Weights of a small CTC audio transcriber: depths [6, 6, 6], 7900 steps.
Rows from block 15, named by matrix and row number. Each number is 128 + 32 x the weight over its row's rms, rounded and kept within 0 to 255. All counts start at 0. Numbers have three digits each. After the name is the row's rms in percent of the matrix's.
# convs2: project pointwise conv (model.blocks.15.convs.2.weight, 96x384x1, standardized in use), inputs 192-287
convs2.12 102:119135133146107187080146162117048124102138127108114150124134088085146135075071083065157070115127094136124111124104139094089122155163138096124124061122103103090064140156183155156076129156155134127150158049166117118112095163066105081169095139156099137149112076157141119138122070112133097134
convs2.13 094:101167183100150106220151167109182128122084159112099131110102161140158124071145109122151113133133124090116141109140162121126100123143115111159178139139086157182183120151237091150153121141123097147142190039171091212184092190119114134120105126161133157092081111200132150074112145168139132132
convs2.14 096:110141198158115157092150139071120124144132155107159170133107136106101147142154156122147165136109173175138073143140127138129210143123136154132082106140094129145164150164156158133109149133152117157145152153181185115148156087154121084107134143156137195180156100170179149124107162159114095156
convs2.15 095:145113162151083145124114197145175074148184127123152174155149182143193134082099174109125127146137149120193129160182142158192110082074168180169155117175152170174129184205200149110171110176185139117148110162151177204201143143116107215185127108101167105133142140133152101120163190082123144146
convs2.16 100:121148154119123116100101099182162131173129103144100151156113152163134157105154137070172163159111136118120088091139111161060106125136095124190152111070153139107065133134168150134102118173131110153166108108218061102128170074144080167161164083140148179155151126149116152105167125125160175059
convs2.17 102:119161108074158119145064066096044141109163074144160136153127142129115118102148161091135111119089139142129124153145134067137129146090100129121120125116145132124078098029080147131093074064130118122115089161153133106066150214108128142165096079080094180094133137137093139061097103142119078158
convs2.18 103:174131138162149131144132118172165139121142127167108139081145146127075110115114103125121189149113133124115081142141156130129108135105182150130112127145136156081158166126164089175184112154158089142125149110137154154125121174083171110072147167111165138133123151124111098084110154127160173124
convs2.19 109:145122160168079126129130165129165163106094143114152142090132112145117179102138129210120110143177115129113092150170165151139112198136116144168131141154070145135164145127142107096119128169146169137170139159159134158157147127133077120111149238165147164108132089142139064123074137122160142227
convs2.20 103:147122118095126082102112074143097118132104094146106087109115112112132107122137092132128140146139160122058080127095072139136100127108094126132090057152091103130060116079123109123080118076138137117132105117108125100074144157060182109175135118066118130132063139098130065160087091134058138129
convs2.21 099:090139109183058108152144083051130149110083136152081168122141122153108143093141121132110104132113156154109124129100110127102149119061143147135113171095088157112142235153171169161144115159164134107146100144130114138125122129142143057122164156125158098142157130101125125118179156118120177160
convs2.22 107:129092146056125061100057167159132115078141106115124100117142140058094091145103087105151117116109080131116109117082114139169144068124060153081118138085110089122106151177152112097075138170153160172119127112172091081094105134078115121168080057122084158103101136106116118136150097111087071066
convs2.23 087:144133151150122151120118162182160157126162101127179156115149171161151167141196167105126188186125140136189170151162146178157144132112120145152196176154142158199136127108182154141142109100184137130146119139146149165170168147118135176120138144091135117148168135155157129122135145085100134125
convs2.24 095:152113127150106167191112066192108126174160134097149174107140131179142146149162110190103143096193184154151120160152174160162155132081110113174134115125144143153096096146164167133111197139099140122131129117125188110143159126133141141133109142101109095128141094154169121100150128118196125183
convs2.25 104:112103094079147187073107133176149176057155159130198137155101145132134108125127160114111098132094107100159176156159135163221183152183097114084211176082220138157157133141109153084122211176116134133134126149153132136131161154091142108152097130161133110137134186128148101137173174157122119075
convs2.26 102:124136127157121101112117177143159122163138169115098101107159151153083177212113148131093080067133097099130052124141112151149125108060165089117082140130088120117044207138117128134143128170123143119116126131125132122103192135131167121182130122136136186162174170141167111100080166088168172118
convs2.27 108:154112116084125216133108144117101143136116083101139157147101137168117152151172134138087134104100121130152119142091109131160111088152108122105114153126180143110105052106119135073069140077144145152154127165130154157163125127130177117130092117155131182111165088157114144151066119122125118131
convs2.28 092:095126134117102076106084119086127075116139184164095101094114045122077105148139094159143143098107114089085146138108114138078115082078127168083133151117125107081138079061096126132106168055089072145132104124086083125072079055111165080131104127145123151116128138090090101104101108109093150148
convs2.29 084:121097121115093112133116171137147117128142165137139109101099108130107148127088130165084072144147104095120099092106122137122131093158139108134105115096118122125173105128101109146125125081137137120128112175153150060122131106097134127121111144097112136117118110109138116101062113103099117122
convs2.30 095:110127184139162158089144145122103081111126096091174096061104083182084106150132123104120108113114215112093138154176105133110133173171167097147094064183099107119077157101137166087122100146091160081109120079089121151084159122112117076125097156118143121136118116176143138176089107133143143150
convs2.31 099:169186133195138091112100142148071106175071169129080165157139170157095158175111123200108075208127113139083136113180105142094089145097134132151115165204124112142122180150105113158128105156124108112137161079117162086156092122116115162166163181169160146138082114076123112098166125114131101160
convs2.32 106:114167148106128092166071112100127149127158162162111163155131146148099130105163138111132182116104129064097125117135109092067067159118091131135133099105104121080104091083124100170159108120084140166129105125133159104128190133093105098138177097099142156117092066075114140090131155143084102114
convs2.33 098:172100126049130127108054108123113077102202151115087141163126159145172161103078108111142142140186117066182160139125106062103189099125056167113132121047139130148157113070122069100149170130077086152104095133130121127123148116085161169196099105106106187124136186093135086120145116117162122082
convs2.34 096:127092149161104125123101144149135114157104133131139075080162159083103099079139119165118122152086112057076118139176119133089092162083105112083126090180091109128157146098135098088118051119089169128135127120121137109120170116120130163151138156080155107135110128114111122107159118125094152150
convs2.35 105:103117135180135119134120152159181081117110154126139082075165114143138138132161096169133125136132102132175093154117147157145121163169120168107150132152137122187165141105078167140130169124122162146084170145136194126186176113089125158112066153062102089084154122130151106099120153094178118154
convs2.36 104:174121141086114117135139155152192091168125145097118176144171135160104180127069179059110120076197144058119053110154091118040140093139085086134163168117111112153101125161124116145174092125064110099149114103110123125173112167118090134168080091105092141150084154170099092091084152130170129136
convs2.37 104:124162108152143144119179157138161090155123083185130144141109160098116129140154115092133164158083175083070143146139080120101088144085138092116120121167146118123110154136126104170129066155114085109167101132151105089160176134138185141083160114083168139178077175154078163093090127124126174106
convs2.38 091:150099099163099106116126136088137038154081110192071177140148127132118138091081143099130105123172122034106115190104103156126102157089133179146114119146135131093074115114105143121165081127093112106145174073139125165138141111079125101151170139157140112100122154072038090063190152135187132118
convs2.39 083:129153136122105157148111119106165132122170145167126124110139142125186155127123155057133159144140117040182119149092141109096089159137147126113156132118177122141122178089138118158135146229090113151140136132145101095140118130144127150188138111099126189144115155117103147161196136112144144121
convs2.40 100:163109135155152130165148118122129096156077159122148142088151044146107198155074101153082125165118097070057084134120117132136101106176172165085115149163049117119179110110138138176137055123089091124134147073134100133096146138109168068108108141114122158123103174109107158135082130102112140135
convs2.41 103:135181113149100076157154122140154141147103174125160148082178136167073141146127174155112159055165154115117097120168124155109186121083179067167093164164065147163092139134120109165165096146139116113176206117210154220153108156126075085124127133160121159130098128157142158139080171103175119137
convs2.42 101:057163118132171172127105107096094162085203228138104109155108175136149166127105140129139113125054085196213150162117167102131135104136127193149121159119173159121151145135110115129165214143122117201127107184089151139150090121124097205130111091123107097105167120114099091141132147087085134125
convs2.43 094:085128163179151143100134000134148101130168161088149129147181128150162187126147118115088106124144175081137127161133155115078136142130178144148124061132176132107106141104130111133164158115134156160170108136122132168150176111177154179154138115032146122145116096159162160156121157070099107107
convs2.44 101:107110112138160105081128143163123106138139124125153144118133143098128207084137154150120118141159128019165154156109119142152120155143124127164157108103144138145084130072142150111126228087095137141155143101111127111137180122093096102186131155154167180127136070149124177135117142099164122149
convs2.45 108:124127114062106167131194100093119095112165119133124169137135142133120161158101112138108140148162052183146115126114104101147124110197190135107099043051163102114099092138095087107123163175135132155134157130090149190077119146081136143122093147054136142098151139110109150137082112127097131172
convs2.46 104:111109137168093137147065111096154155117132201147119171102131126143119141166102108173109174126166099099131037154120210134166134126166126100125110110138104163076151131095145070167112144100085171129139132148121181090163195184139118107081161109116123141138150194074132157105131117124125162168
convs2.47 096:133093113086127145093072116158161114078142073113155104153084097129182049106211118123105094111141123062180168141086128104126140084119076154105148136126108091160087167151119108143106110116116159139113061151116116129138157092130148138100103108158101086142191135127128106089129109051123101136
convs2.48 095:167139180096119082146096099107139125108155094168080108079124107099129095112120101128203152096129139066134162110079102103134128107131130101055185127088128082088155159171154219171084133168111080107113148143076131113088067120191127098149117115135081130116147144133101132135177084149107131113
convs2.49 100:064112108122093142130113124102108114114166134088097103122120171175146058137086120113078118112133102185169151117098112094095193119129143103117157163102145105127117130126159086121081126150186126187117132117165091098146098146131058143154082135199091059137125135039095165125066135102096100143
convs2.50 095:202164153138066034108056137135087132152097105189122072090143110161107126088117122131120132109121160075098116171173080131123092114133102086137165054107095153097105128147157185169123136154070121081123110084160118133107136133110153144126128115145102091114114149095135073077145130079143163148
convs2.51 103:120120165164101201122137146156119093110126208100166168155104162090165128157165148146111137151150147076170156116110181120195137160105129190137139121183116167162188124088206143108123202143072170182184090163172190147137169133144151153105144131150118131118125167162201114170054130067107120175
convs2.52 103:117146126144126026115128190074077133160181059136111125161118108122178110232150110119077147129172171115156130147180092121089098054144149147148130136108164135120137168119141071122123106112046090131182133185100139152109130139116118097138118094138129145139153138078122131131062142113121186114
convs2.53 107:096160138106108070115031118118109064138174141158092135100104146134143096088110114079104151125134104047152065100111067116158097014074027170070098141097182079152097137168199114140106139114153109164111092143118166062080103181154109156122085083097060133145153178078077151138089124100090127120
convs2.54 102:103164126118082180138195124184147114204092150133151086104133086120091134131048193112112097064025101067086163131154096110188064158142143118141098118141085128097129121125134126112162142103107101100108131117090131131106120156103144073088112096057179090127068041139134108123144171153138084097
convs2.55 108:117126166128111111133110127142143092141123163140088098135145134142140136140131139118138101130126128120135110117165129119137102089117141112107118121116151130108123186097112163189122097169125090121165142108166138116113113110122095115181150093115138126132124140137094186155147104089126133120
convs2.56 098:159114143085110169150139176120135140050160173138175105140113146104140133125139094146125111103154056068147101100144134119148049172158160133079111094115153096190099152168179132132103108118088205138128101157057104102098106170159170140133104108116110149106152109137123160088171125123111208141
convs2.57 098:128185218147130131193147171131163142142104185117169151162158076187132134111183177092141084100151133010091146126151131132146072121145127144146046210149132180152151094103174195178173119127119129114154134188137109148152179158115115138125165106069167134135151135155144162184069158114164126138
convs2.58 095:150161156157098154140191117184104200165161194093126152096156163188128178162142120217180097161157165118140151178148196210167064174190171147156109117160144173098128179106153148127158164175063165120098207140126155150118143163122137136179161181151149203134157080174184063110145133135171075165
convs2.59 107:152172111157134096139111118130139167093107045184126133148117098172070090158076149123131112117146156134106065135151110094087174138139148099168091190153141147163126063137106162172191066098097139098163131071120111153112103170114147106141195165122151161110114120125144123086079101146176145185
convs2.60 097:106156149083112145187096218131090164087109101179137137154098097139048087165096121089109082058089109137121121076090052091137101110127074055103075101089149103163126132162176139153119119155049076116111097065191103075109100164092120091103109046172108117114109115098061135103151111145151101087
convs2.61 096:182192139111109107134119137177132179186106104169113164156123129169166139117138145098213115191183186179121124186139138116071069094171109128193144119092158151145136151156134172170142138088205053139130151085123098170144117152161139108147174118155158198131094104175117212199153128214133069134
convs2.62 100:105083074152104122146132101092122082141137147097111148111141137091106102116131134133109124159101139042130119124159133129098107123127140140131141099146164125121105109106147119113118106104083080109169090088140129125115140162186142100122160179129143086156114111128121146111116122129094139158
convs2.63 098:153164068145091100167125142124133070144073135124098152085167163071073118153108146120141170141121175098067143188132104109114115080157108100098148114128169088151126145104126125152097063103070083068157121087095112109129122126151127110127148132199146099160110157116129103152109122108081141158
convs2.64 104:130108153095214090150134154176163168140123195152108130153164128094130168228155124156152117085103147184125087105135132179173141115119109088168151056152089145169168106187153170168135122104151147101132133076185223143130124056153176108072134143155157153110108149176151192091135147172207166140
convs2.65 103:122143180122136133066140122198168150164135127129137123123110086124078135090115076114144183059075162064119151136102111112089191152109096062126110102125118135122137160127155162165104119219162085126080164081085163143183127121154151157127100144097130096120159148165161127170174148125136082154
convs2.66 101:106139118147145166137121155097145067131114142093087134120092120135082160111145139116150126114070201068125083108095099139156047084130100163122076112140058162123149086228169203066092124122095061154103093201136147108142145118204133149083105135062096201118168104167107211065135121114159085174
convs2.67 101:153134147114149139144154136177180136164179154176147127083173149161161137084091157136151121109197184058153168133130185184120182185179110103149189198089136142140142104203163085164163162156146161114173182119148153171136088138162106139153158127148145174126148148147143111174141161176174146166
convs2.68 091:106182122117091115122160176150168134146142090196169111117145110191140118097164161105157116150131118027118154114128157144142057105170169097198146201143143131169071079133128191201136164191095141131145192095133156152136097091156136130174171108110141119143129094194128185157149127156179144096
convs2.69 101:103089148145057149179089071135140101094125120082122073091089112154115156142112164160123158121169176101080153089105142171137150116110153138132150134141150140097131169096124171111127115172117131107166136134142163174137131096114149104154132185105135133122067193143145090190143156147127123214
convs2.70 109:138055198168108125117094158092124096180128095105143069120131123090117135136146127133142101121071140096157187132134103135124076127141089112113103138198156116113122111164198114078119086148110126136122129079156094142083171124123115108087128136168133114167151105087091065096152118100086125145
convs2.71 100:109107084089079150154139098109132144123124163115153144178126160128160108117173145145147053136103067130112138051156191118147108090136123120090183164082125108147135113072119134110100151055097171150139158120122182091115138105126126161118098069137135085129104078151196083141160092155129094112
convs2.72 097:127226073148158102179082122139135149140107134125138198085168116138043149149114183164130097077160117160059115195116080133077141186128121038152057165126106144094108166115081118116163104102120147116110159120164164086114177160115157104146154166106158199130080150152123163077172121156232140170
convs2.73 101:191106152123155157065120126149114155106089127133137139077165197100148148092124100155167128213114167128106023173112152163215134131135119170155101119122164155185169138097128151100112138166173164147147185131170183064149173135101066127165092111191112159117124143130122092098122119145081116124
convs2.74 088:117107188080150101152102151154114123105133138121138145087134153163132141138078120151083124125147108126135128123098119122100104119029113100102057096111142109132092096141168125089081161159162134110080120127149120079128162134099131192134107140062100131103117177151157110119127107104130126132
convs2.75 104:130094171126096131082145119046126106108184132082109161130144174087129133139190152138155196034125080124200144154094121098147150118118144128123134146056100093074130190130156113140146189165138108212093184120157124150176123113175151104116088175086138144126154133124139164142160176122167096138
convs2.76 106:104107133139083109143107145030145091112149142111074153087089093101162117090090095092116114103129086111157129073101095120052083125124148180114118083101117111125165110105134122122111138104092051135175129131103085151097108103127064066129140121086149113139166137057070115117074164140088147091
convs2.77 101:158188138132143141077131094092141136169134098188121162090181151131144162080115166094153105129130175139141168147134103164097202198094155121151164096152103157178159147113138109156176078169153077124136139202134120170172140110183170110132159189136160112135144145128121209220148133183185234174